Weights of a small class-conditioned spectrogram diffusion model: trained on simulated sounds of rotating machines with and without faults, 39062 training examples.
Rows from block 7 of a small class-conditioned spectrogram diffusion model, named by matrix and row number. Rows with one number belong to one neuron. Each number is 500 + 50 x the weight over its row's rms, rounded and kept within 0 to 999. All counts start at 0. Numbers have three digits each.
After each neuron's rows are labels from the 100 clips, of 14848 (inputs lightly noised), where the neuron reaches its highest value: "loudest band" is the band of the loudest frequency at the time of the peak. Only what is clearly more common there than usual is listed. The data: simulated sounds of rotating machines with and without faults. In brackets: how many of the 100.
# fc1: MLP up (model.blocks.7.mlp.fc1.weight, 480x160), inputs 80-159
# fc2: MLP down (model.blocks.7.mlp.fc2.weight, 160x480, transposed), outputs 80-159

fc1.279:437534475521492545493541454501500497545537562539581491489584533463522496509457564428514480498573404526434523538549438557503440524473491395536414550538569538537493445509439467533474529451528560444469535429480498496467465488607441485399575494
fc2.279:602511507532487533478495466480450496534514434468526515490453488590497498512590588441519554496445392491440475438448441429489592488501492614501524471463536517439468590488524492492548558524445492503524527487498466538540502530603542529386449506
loudest band: 4000 to 8000 Hz (42)

fc1.226:542497569676638460557509411456512496481510489520528569541517558454430458476498394501451528461505473600469510496499499543464533526515509465557449555528504483469571556520488407494571528527504508485594527455478442551556558521348531526462429465
fc2.226:543497577335347547444494594497564512541507502532474501500483533499564473480458649498432539456505534483541492514490482525534493481451524475445513470534490561493485558490495399537422526534505478503584508525443554577570521493689541531536442530
loudest band: 2000 to 4000 Hz (32)

fc1.262:528423558498536440528506493549542562570521614450513417497641506481583502520453401603542436468547516514543450490491565469558473460565494517514519565605500620541491520578487603571480560471461474501532429486500525492516551487488473481534529411
fc2.262:508449508456549434527493485511457562593480412593513536523480525498560414520558383584460592519461503512556464540511578497505498460503521434519513483439460519434474516425502419500447488449533494541503429462466535518529385556499490559521550391
loudest band: 1000 to 2000 Hz (52)

fc1.199:482460522510512422481600498524533526517525534476506516385589515462470507472491481513444505506528527594512510426463499488433475475476511477429511478534425533503536504443461502450384473477473542502465542481514471495579610572471490442458518474
fc2.199:534480514521472509513459531558484468448368552435520468572500528540447501539557532475536529475511473419482552472476506544446470420657527423449613499530451581528618515533503499539454552444487542539512471501459481577519524543456493507472540534
loudest band: 2000 to 4000 Hz (35)

fc1.313:552464583472556470516491527616476599553490532566544547516572504571484630524540528493459588475564490403491502454518536501408514379531420446469463561474432516453403514475445598525495533455446528474498578473439606518454479453439474457486556478
fc2.313:472490486648628451558478503699497494527534448443523486483439488492423631495477537504551468486461471548494563454495474428523512551520523536523526468463528495514513438473476514450524469515474511497426522473549395509461554510489430509487539521
loudest band: 500 to 1000 Hz (40)

fc1.335:472483522481529538432545641568502538502464541587507390509476468436429475475477547506502474477497409544536502561541583538567494484530469460464551512436437477557557437645498470426517509606456535562598504408449495542509398543494454504559461560
fc2.335:577521479440521486402507608526451530482542445506565422466521554524449521471502477543476519538528423480471495444416585478509553446424595585432464565594538437441468542484457558565492471450556458484413523506566548448596535523524582528512534530
loudest band: 250 to 500 Hz (32)

fc1.318:497490563585504479481507538507554413559445578549447399490525508508514518496527485430531423417447505454476482494441419461494473424649475497499493403561397481465555458462421522526489511446522535516511498402367487477510454453507542487577419587
fc2.318:506506494594505462460508522543416438579497404510484480526482454460532464476424445416438553587582528474474500476517380525526555505533532538514461394387446529519509547468477550432521483574503458488506488500618460531524479545559466544589557583
loudest band: 250 to 500 Hz (36)

fc1.269:492447491506528599515478520519447573485457580488545337488567486552467441500484476518495427528487498552483518499477484505516524487492470413549465484522496586366465441524465553556463581488557454472512451551442509643591569442469438506558589539
fc2.269:499476548515531608513490515479559606431428411466537417447498511432463482496523530544494524437516476470502513473518495508518468517471499569573500461476488497584454541475551428429491485502402525501452486486537504339357487560508547475566426581
loudest band: 2000 to 4000 Hz (72)

fc1.412:521491448524517546491507520504513506584594535510513588472573443500440485497525471545593452555521597517388545482629411582529454601540511434394492551465556542444477483497528477522467609480477491495453449554490526549526495505439531501538505379
fc2.412:536459579503489526454465546536498518542559451436473627529496577552426465521473499520423523435453582486416490534367459446468576584506471509400556487501479457532520540475425502526463503476513512521568462478453470535469549520416460506526567376
loudest band: 2000 to 4000 Hz (44)

fc1.165:465427512544519507599527459576460468519417440581443612467499486402519377465504569444490440493556496550495372470429422503628498511634470503520548456534491539466597493599430537486529524549517558513480503457438411501581433519500516500555420491
fc2.165:493457505544522463597486442664448446513474555561549538574519486418529448502522460411513506497508562456494442565507404511451503506402525489510466467352561589515486516340388516463410462469463524475553489536524534539538362532481488524535545504
loudest band: 250 to 500 Hz (29)

fc1.200:525477460451496478493377454468500459512517480492517451402580492524525474453481489493502481438476457465468334487503531432466452433482494427514498534504528507473506492466443530516374503466478537398469363467438534480481331478469440476470475463
fc2.200:521519507487481480501562479473604508467458513572451539563417465556436440480470471509534509487506507525499415517508436457529497543470510512481498428546408416454421534562488573516612504471536481557509412508451439533509389485528486486507570444
loudest band: 1000 to 2000 Hz (47); 500 to 1000 Hz (37)

fc1.288:405305438504507547525521370514466485582525433561514463497541524520480521491602471543479476435486563509452518469515442463535498487535465568530494483443548517603442568525466469558422620462565497509534471538510531596554506523590458517530485475
fc2.288:576298543507456537534479432489435479558533524375455472464487493475439544504373506541546511565494526454505496546466457579512522458522534374569514443557543455399480414444473466478520532477429520499469493498475501417454531561563520498538542470
loudest band: 4000 to 8000 Hz (38)

fc1.352:456494509504508461485454453496482486521469530506509545555503504407433439506455535510513598551554490534504504501549375484537539564531423515522506532565506465408525485420568473517453535504424547498467543507465526463521590525459571418519481521
fc2.352:557504501482481427486497485525520465545534481472507515505509498577491555485559553564464456384424519496529525513384422531493457589518596481568483523427490530585505509551375536440487478506539470488549511510531494516536493434476426605492470566
loudest band: 1000 to 2000 Hz (50)

fc1.466:549499495530531544534514534522525526510538457412510452477584573516581494488479514485543505399402581505506481494508455591541586542478520446464491542455565558432453442486412456548428563477492492530548465460483537524451436567487431498444455519
fc2.466:449533500537526554559489589490437555458475467624487392474401437527543493474554529470464496549600579471530480474481464419520392529479448514466503492527567520532503540475496549502541558467493476505441496501488524503574506494505524507469553514
loudest band: 4000 to 8000 Hz (48)

fc1.193:447476463546433527484448542413462529458527408539414515484522500416481454496574537372513430544494548545583506450489412568539424511467456439506501461490453487444469471465534424479524507454485541556618526439561546467545524449540632525445419528
fc2.193:537459581508462544471490566532478532464491604443473474470564495566491506511430477342442557428518551506628486559538402476476512465451538587475468505529480488544486577531484547474501445509554485525453521508417556536479492498503380515445560557
loudest band: 500 to 1000 Hz (40)

fc1.413:487456533499479495454608514554570540523530547468438575496590506531541556490511473509491523512479543527513526530517524497460499478559524477502621432540518540517333492409478478588376518564498544507531504486482547470533544508540530508477493494
fc2.413:503545524493491547540422475603544487434444479548523523470506482504506511462470478468485484478502488478407558506452401489567511591501530493526395598508543464515586517570480526503529554527522414489482522515465579479539542548519520510515488511
loudest band: 2000 to 4000 Hz (30)

fc1.301:541438525497470468568523539427526422508495520478546413478524468498463554494506513452529442551571437508368483515490610490490571512462541505464612488426545535475539459393513468498456519530501506494585488543520540461542497460515399537573514485
fc2.301:468453404548483474578513565394454459526536443534523484494468528513472522527424516456503520419386449546378470498564572491509443527486435478517476458588562537536490557583439571498543541437479473493424535511503515482425532515552562445594436496
loudest band: 250 to 500 Hz (31)

fc1.211:454504522505491541476401519516491520516507530523482322535345532458459435514489499512502521478435510622554513515491505489573514480537499520496495559475522541494531452475475456460352531535475430412517405468505554492476446473461460485521473454
fc2.211:457553560513527477491549473464600546504524493442518565554392498520540371423488583530420492514507488441572445465528531484456450552482476455488499526488565516472421484466535519490406395541479506548501576504478398464447474455545484473544463537
loudest band: 1000 to 2000 Hz (71)

fc1.168:505633437530553522621489507507476499533475494377466427510581563523539469488541452410512527409452602533485491518410477623504537441515522523501504520415459540486488518498466484531458575539421448500564435534521539545470464559492541388525428430
fc2.168:516613579517557498583491519490515515524446497637424477494530436502496501487470489402479466569557596454474510490595471367509489480474468460523505483571428478474488485488540512482516505457560490509401464478446482472543517480503454621530583407
loudest band: 4000 to 8000 Hz (31); 2000 to 4000 Hz (28)

fc1.248:489506454483534579484509488335502502474425456501561415525493510464516503495419481532520467459434454496481425517561516481484504450576480527489586658513500566503612503457449540481508589446477529452483533594542557488425564481467543513471434513
fc2.248:532562448445578533439480450399491512503484518509378505553563505536452652475451548479539513440551472459501504480523448513531570564459501516577443414475396316455437444623513383509517525550474508505487536400515444438468576534512469514501566419
loudest band: 250 to 500 Hz (34)

fc1.196:506483449487502471536503477639413594511530530483477361592583522481578608485458401570584487426558577483544517482471546488598507540503497505511413602534467595531491491473417536491550460489455504534540477398473571466530441474472494484524558447
fc2.196:468487417516509515492523539762419442479549514486516523460531547505442606518449586435532460450525411545474534513557502510470480505473481533475542447549513464455503506537493546441443406542478510494517476505455427459475535410497520462474508588
loudest band: 1000 to 2000 Hz (75)

fc1.220:510517488507504537552440527586364595491442478577449378569433496472527509499472530436534499479486520458531361493425487504580552479631490534497515583481530492508567479582412474471520564511508572544496522454522476521555363512490497522513522529
fc2.220:532492451547480472421609485524448491443472471509436452415541528504481582501518516529476558497511480458484504463511550538492503513624483502452595406546443365499507526511561425444387542444496566498483515428545491514469531508510455548528525495
loudest band: 250 to 500 Hz (29)

fc1.108:485487519498531487518381502523439505498539493554480549474511510508499543451444512516528523500541486750474476526500514472508534503530483495512559478471549524473494522483410496489427568499512563530538505534496428539555442592462493475503540568
fc2.108:519490516510491474457619482522533529464478536535531472506452499503434446462526506510507534528498502417470452513521524502515483500443530549480535460516386504451505522490465490585568534472536507478516418482483484540523413526488494527505518471
loudest band: 250 to 500 Hz (29)